config.toml
vocab_size = 42
encoder_arch = "preact_resnet"
text_encoder_layers = 8
text_encoder_positions = "rope"
batch_size = 256
final_lr_fraction = 0.01
weight_decay = 0.1
Rows from block 7 of the image encoder of a small contrastive image-text model, named by matrix and row number. Rows with one number belong to one channel. Each number is 128 + 32 x the weight over its row's rms, rounded and kept within 0 to 255. All counts start at 0. Numbers have three digits each.
After each channel's rows are labels from the 100 images, of 14848, where the channel reaches its highest value: "top examples" is what is common among them. Only what is clearly more common there than usual is listed. The data: simulated fluorescence microscopy of cells. In brackets: how many of the 100.
# convs0: first 3x3 conv (encoder.blocks.7.convs.0.weight, 256x256x3x3, each kernel summed), inputs 86-171
# convs1: second 3x3 conv (encoder.blocks.7.convs.1.weight, 256x256x3x3, transposed, each kernel summed), outputs 86-171

convs0.84:128137094104087025163105137126147150062123096128134128113119118107113123125128132038128186128098108096150063072142133070124161097109096072128109096108082107145128126112120134121097083107101128024139067128123163048127130087121181114164135138161104116151086079
convs1.84:063124125103145100170128095148128128103094128133149154150128090174106122128222128121143107145093150116132129046115121106124128224119127138103076134105141128128123104099128134019108117134140128144166144103128106115128050151115145240155128122126187163128060078
top examples: bright spots (75); few cells (50); cells: one or two (50)

convs0.97:233128129170133132136142142162128122128133128105128144127128133123105130150128148110128131134132134128154128140128136234128089245128128137109128128128137131128128163114128139126133135136203128156086128128108128128130131128128130149128128171153134128109132141
convs1.97:140112128126129107085128122134134084112215126128128121106128128136102141122108128133131104126128128166194128125122130139128128131128142151128177124156124125137118141121139128114124090096086128071048091134125130120123128177128114152162119120125084114122107126
top examples: few cells (100); cells: one or two (100); vacuoles (92)

convs0.195:128134069122097136135119128128137135078096123135135095122107104097087118113098127066123160173096104111128078104132128084138128094057101093122060107086165122088119162122126128104111080135115092157122081050134129086105100142115166131153119104082068074149068089
convs1.195:227136147160139173154128186070122137138132082140148141105128142219094168134150133110145151101126110143152129117141128133120128128117156121126131131157135119136128139144136135070103050130143138147171120043150179157130114140140112201144102141117117141128163123
top examples: fragmented nuclei (56)

convs0.48:107128089120088182180082077135128119110152133107128128153146090148133128128141121109128139128098106109128080123159128128111128128162122148176119105105187128063128195148147128128089103128093150167148129073163141149124121143153115094135158120084114129120151088
convs1.48:102128128128138136128131120167131128149116108125126116130124054105147090128133138128135128146148138082126128137066116081128128162121097129138106128107135123121128112128059138115135125128159136110039169095128095163120089140119125065093135128128125113122114142
top examples: cells: six to nine (53)

convs0.172:147139128136136093177139119135172128126132116106128152128125133128118111128139158119158129047128131146122111132130144045179128214128116133130124131126129131118138128122119137128123128199255138120180128128127128106128132123128182143116128157181131133139133132
convs1.172:253128135133130135138128115134130128080212116152127125064136128128124118138118139128136113112128133189132094092096130121128131189128124103114140134128128112128130130128128128124128128137125138116128124131127133117127124141128117169159120140118131094107118120
top examples: few cells (100); cells: one or two (100); bright spots (78)

convs0.159:142128140130098052152128128170128120098125100192128152128115123115128100129128117149114127176160100107114158058163138128179106164152086056173107128117082152125128000142069128152141128084110150103128070178138150145137117155145128128109126128128149128128047111
convs1.159:000128132152143030128128143120118128100119138082135128121128001091124083128048128140092096126113135112113124107121120089138128196137155143110120121079127134128128145114144122166139146128124139000145159130128111172126138128128102141113128117128150136129145136
top examples: vacuoles (42); fragmented nuclei (33)

convs0.127:116128113113141053132128128138121134108077132098128132117117121066105037099148158127128140255104108113138101140132128039132128128095111065131127112145093113045113071137098128131128074103085135128128111121097078108117135122110133139123123143128096112128084097
convs1.127:000125141140134165128131109131128128110081123118121138126137135105136086141115123120120119084120138162142148128140128147133128239128097148115091134107145123100141113098123128173111069137137142093139145143128128255083129121138129137155131128128144130128155128
top examples: long thin cells (63); cells: six to nine (52)

convs0.255:140128155139141178168114126073128123144085193085128128161143120095119132113178136182133130149083109152115114150140128154137128128123144102118135117126173128153128189128164128149128111182128121199052163093048093166153163128145128139111151122098107144171070101
convs1.255:000128128120128141134113100082115131124128089119095124109124099035152148105010135160155063128120126187161126127109113163120163128121081144129139138112128121120128104134128102150121055130108107053118128151117100128128107128128131120158128128128147000123109137
top examples: fragmented nuclei (81); few cells (67); cells: one or two (67)

convs0.219:128107045095068114161109101125128134035128112072121124128096065139114195184094072070113164096089082112128103086127128106128128107110129088124088063082129107122128171108190108128087135138127138181128057124095146079136099128123138087103145067116128116135062093
convs1.219:137128128130128047128118136076134120134130142125130121122123082184119152119182128113138228111136102059118128125090137128096125034114132128091111117138127134154128111170128123081145122128128147184057128031128083047120044135125106138116128148128112153117116137
top examples: cells: six to nine (58)

convs0.55:133128100137093155139067128077120116075114147117128118119107128131076194128128128082128156029106134104130070149131128157137128105120135051120069124085179126132128158124171128130091118128137128144141139094118159112128126136139120107177119100068048136138099102
convs1.55:159120128122128197146128099064136128128126128155120134101128105131118230122181131116149138138132086173129122088084132120120128099128148099077068133128135118152126123128121132088146139143128128186085128065128119074141119138128102169128141127092101121126106111
top examples: ring around the nucleus (99); few cells (75); cells: one or two (75)

convs0.19:196132131175128133177134161166128064128123128107128145095128136113105125140128144109128153104128132128134128128128137255131111214109123132124130132131168131128128182128128134133132128175207129193035128122133124128138128123122130138128134147157122128128131136
convs1.19:110128135128130135084128128152128096110233128128128128115134117139101128129119128128131111125128126216201127115128129194135128103130142172121232120130128119130121153128145133104137106091108143073047104129122129127119118163130113163179120125128119125128100128
top examples: smooth cytoplasm (100); few cells (100); cells: one or two (100)

convs0.234:138133103101126058128052128115131128090079122133128118120111075116088183140128128064117134000082112128137082048190110145127106138131106082156152104111099147134128136116119128120112128128119117079128097128101149090112118170128139100175114082128097086154108047
convs1.234:255137128128128151128120075109127124128192108142128134138132136149101234128139123157128146124142126128128130071097152126128137000120135115150069124129121137139138142128119128061122171124128128176113113127119095080150106135126133199116124128128123096128079105
top examples: ring around the nucleus (72); few cells (55); cells: one or two (55)

convs0.20:128128147140152078139136119128116102093116136084112128133157135111114106125152140151128090153159130171128111059143128158136101128128122119136142125134065130142128056138147128121101136104119123045128125148102101163153149139123115141138136186149146155128139157
convs1.20:021132098112128052103141067128121128132104122128128115129092106024141128132095128128120076128178150125122128069109128180121121141150119126203088132118117128128106171128135141135128147115107116117128128255128132131120123128121119097132143120128117115121140138
top examples: crowded (86); cells: ten or more (86)

convs0.11:136113156128109181207105119133118132122125156104128132122132125111131099136142126138118170177107103102122123136135128135103109128120128089128128103139214118154123229125221128160107088114119128255069139096131104137180128111113134136112170105128100125128049107
convs1.11:000128126134123163128132096160111141108097134088124146135098071100114105128077127098147145141103135135122148054125119139138130178140088165089129143096128125128128100103128127125117139133135128129056132058128114151114072092133146111120128128128124106128123128
top examples: long thin cells (75); cells: three to five (61)

convs0.176:113128084100048102140120096105121097091114079173128114117115121125128101123116104027111229128122095088119097042136137117093118136137101077128101121107126101118128101128091128112128124105100128133120058139153139049120123109128128113134123096116128120128108093
convs1.176:019123107128125101137153108126133128106088125106132136136128015121114128128232128107128046123094160074124135071100136087120128135099130170079128125105115088121128079123128131072115123128128126119076142000142120139114047133128128128091065143128134148122135117
top examples: cells: six to nine (85); vacuoles (47)

convs0.45:138128081110128127172090086133128128056095053088128110110118089112123083128114119108128167166072094112107068139122128079112128128116087120127125101104167109102128205102187128102108100105109112216128081072138121113152106106123139116139153092095134119128081107
convs1.45:000128128137128168130135108149125135120092117107128128143118068133134077128186135103090154147122122125096128060138124121132128212128119136092096152091141097126124120100110136090108128138155121123040139058149113199128110121127151089112132136128128143128101133
top examples: cells: six to nine (65); long thin cells (48)

convs0.9:146134115160131140149093114083128111084056173036120124140111076090064128128199148136120023105032099125127072137138114132157099128132155108113120086128121128074140185082122168142105127123128152169132135124044125110132125148141134151121123133100098121128061040
convs1.9:128134128120110114168129131112120157128115119128128105115127167025106145089105128135147104124111163153122140086055123152104134149115092122149096133136126128126128090143122146116118097156128128149104147149135141095113149128124109137127166143075114088133089128
top examples: cells: three to five (78); ring around the nucleus (45)

convs0.131:134137130128097120174087126133128123096064132118128128143103132072099099128163156126140092150050081129128069176136140062124143129089123066117128094118198128084120173119138137157063085095128128151135139092141090105153129121104141153134132133088090138149052038
convs1.131:001145136121128169128131102152136142115085119103133131145123155055106079121054128105142134128086128204094137039081114116128138179127099148186108127125142128111144126113096140084094137148128123225102152115110127175120136102128108173128180135097119158128084146
top examples: cells: three to five (67)

convs0.191:128128110097095078189119114143151141107128073128128128128118128137131094157146121070128174116128080071087088109128135073087151111155099139128124120127146100122128157097124128100128140047082128116128097144103145099134123107122149113148154105173161114111100116
convs1.191:000128131121124143143126064143123128080120133123157128145128132113155055121182139129128073142128156064112128087108106128134125213125075139119067128087131128125128126110128135109131147139148135086119135084131098127128096128127130131125130139140152111128088119
top examples: long thin cells (54)

convs0.210:128144128115128124140128128170128217113125121164128128128128128133133125132124133125128122190121130123159123134127123075128165090125134123128127125128116128136128123128133128140123132128125128108255128137142125128128128131128142130128135126190133131161113114
convs1.210:238147123128116131187128150128118158119051128128128126148122128123127163128116126124128127135129125101077124153123125069128128129128115121126073128126123142140128102131128128118101160152147118128235146128130139085128120108125128163090128131139138119133132128
top examples: fibres (100); few cells (100); cells: one or two (100)

convs0.173:120128075062118143128106099145110137096111130108128116119116135083128118138128072118119255128080097116075055081131128113128128128109087128125095081099189104048120132108106128114087123111128138207124126101142130087119076140128152128102114076128145116142082088
convs1.173:056138128141151204128128147146138147063080141119157144128128114190148107121176167115127182121127130129124106065136127153120128128128181092049125128114118128128140105131144128174132098142142115098076143000128127255128154123143103121128142144110179152123170128
top examples: cells: three to five (51)

convs0.44:157128128157130123197132128175128128128123122120128129128128131128109090156138140090131128019128128128102128138128133107159124253128125121136130128128133132123146128128114137128128126177255131128172125128128128107129129122128137132128128137212125128118131128
convs1.44:240128128128129134129132133187135128069217125134128128103133130135118102128128128112128129119137137174131128104103134134128131183128128125128140129128128122127143133128126128124129128124135128123097122132128129134128128128128117143141124128128130128097125127
top examples: few cells (100); cells: one or two (100); vacuoles (57); bright spots (38)

convs0.236:118133128117128146128128133112137128112108136170128128115125135128127162120130134107131128192123128124179121140123117182128128018099131128120122140128127105133123143124103128138112108123021128140107131128128114126128119145103136148128128128117130128211128126
convs1.236:117132142128128130140128146124125130127115137137130129125129141138128163131123131134130122129142122154132129177131124162128128056128125128128158129131128144128128128138145130127157164146121128128209132138130136121128133128128128162130128128128158125177156131
top examples: fibres (100); few cells (99); cells: one or two (99)

convs0.243:117128069128099104111142136083104115044092144107117140128146108087088147116128116138113154184096128128095094042121144128128086138084103159117100077099168128133148070128162128142096128144128133137128086080128180068098112113150160128138085111070117116113045105
convs1.243:170118122134157093119128204001136128123112114133116128108111071117128181128117122128142098128109110099161090125122121038128138082109230106069184123119099127176118121142128121084101051128128163113118110122128128134120081141133128160128134128115081154128158163
top examples: fragmented nuclei (100); few cells (100); cells: one or two (100)

convs0.215:247131128193133130128128147167128128128135130128128155127123132118112167144128149104128129172128134128182128141128141238128069236128128132116128125126130132128128145116134160131128142128169128161083128128128128112128128129128137148128128146125121128091137128
convs1.215:142109126125128128097128120120131095115182128128128128120134122150104192121104126131128124126128124142173128142125134129128128135128151154128128122181128130146117135123138128119119086095079130115050099128127129119128128170132106168157110122114068122126113126
top examples: vacuoles (100); few cells (100); cells: one or two (100)

convs0.180:128128166128116198190121132118122139127105202075128149145121142107123141157163146169128149128107130133128126173158128121137128057110175121146137098147220128172128244088160128200103148151122155255128165123133033169185140153097149134116187135155125153145102121
convs1.180:142128128128131133129125134124131134135084125123128132111147089069052142135000130119134124128067127152137127049122132128130123120105110112114121128119123127138134082134139130120128113140133140161134128121128026120128109128105024172125136129128109000133098116
top examples: few cells (95); cells: one or two (95); ring around the nucleus (44)

convs0.8:128138102091128036155118157127185167100102088128128128128124105110130110089128128133146128128126100079145113116153128039113128116141108110138133128115041130113140112138101139076123117083074128053128073157126168099128126133121135108161128139216113087139120110
convs1.8:113125128128124177169115048137116118128129128124128123131136091155128096130118133135120041112141148106153134124122090115144124255093091128100153122106137128108136096088152147095098072124128142099246139096139115168116073150117153214177128128153151083142078128
top examples: bright spots (93); few cells (89); cells: one or two (89)

convs0.63:128128070069085095154085077143128128086128102105128103112086095143128128131118114001119171135106071044128101035128121128123128095137152080131122128108136097155114140107159128119079107105104128210110085122095134097127134134128156112158141071139103128128066069
convs1.63:016136128159120047136136120101128128099101128128145122123128048133073119133224128117099097155116146077128117035097120095111128132128115154072106128088116087141108104122118134050104136116161128094153121081125138089128046128085142128128128128128147108137119121
top examples: cells: six to nine (70)

convs0.136:211134128147131115116136128175128161129136129128128191128128122122114149137128153128137128169138123128128121133129144066145091255127128128116124123128128142115128128117132133121132150133202133128185114128108133100128128130128147139128128150138125128080136127
convs1.136:255120127134128127128124128128125104098181128127128124103126128151118159128110124131126116130132128136128128149101147046128129193131132128128101124173124128154117126121129128125087088090092125121109103125128145114126123149125098170136125118124038102113128128
top examples: vacuoles (100); few cells (100); cells: one or two (100)

convs0.78:128128123125113144150066128128134123081095164092128128143107114107072121128187126132128135119089123121106048154115128134148128127108117062128115056077236116069128146124178128140048068110128128157128147086111111144166137128137120117148136103070036135128081050
convs1.78:078116120128128234124133080127112128157090108111112128126111091032089176100044137098153132114133114185106128042093124112109129128117094126118094134115138128113129105139128133090125128128128122225054146057115096142118091119112124156107132128074080100128081113
top examples: cells: three to five (85)

convs0.151:027131136125133128181131112076201151119125122125128128116128151128122128128128131120169128061128128160099119143128109017163199054128132128124107140129138122128131128126084128139128130192140142128200131128155128128131128128103166131128130144134141132251128128
convs1.151:255136128142128134140127128115128189118128128157118132117127131131128089139111133107139133121128120222128076112128104117128134114128121065128166136093128124122132124150121125128149172201189141135229141124126128111128126126130132164110132141111168116128128124
top examples: bright spots (100); few cells (100); cells: one or two (100)

convs0.147:135128129112081167213107094142133128104123115082134125127116127132135079150140122120109203150102109108128105141147125128085139073152112101128136101126196125165121202106216128127064114109046121247082129104144132115186131114117122132120176096131112136135070106
convs1.147:000128132134116135135132118207115147104065121082117147146126068133128075121096128085148156134106143081118143062136109137137137157128102138069142139103118128110146076100106134121108110128180124148080138011128117159128108109128152108092146135128138112135104118
top examples: long thin cells (73); cells: three to five (58)

convs0.87:127128150107138151135086112120128102155098211016121120143145100114119174157173117205132169091097142103144130142128128150133119073137141079136149076151110125136128115122149123096080144156090145201107155149058141169150137161147118135082128137110100136139072101
convs1.87:166122125159118120139130120117118134075077120128084142098139054073068165121075128132165112128090095109130135096075128128122138078125132128123144121132107113128128074134143141160125046134128134138111141128119105121128076122104088124128142135091136011139096127
top examples: ring around the nucleus (96); few cells (95); cells: one or two (95)

convs0.253:142148098099119000146131115093109137108079128031128128109124100114046157105137141143128025061070101103131100028195112114141128112119153099143137139128085105127149138140130137097128105106128134055125130124101120126143142135123113122119153155158077107108088063
convs1.253:170111126110144160149135000138120128108162128136128117078128083078173128112102128150100097088192160062145176064116140146133112100124093142145047126146128128125134085128135140092113174128109128160173137158142085137126071131113147154165107148115124116128103119
top examples: fibres (37)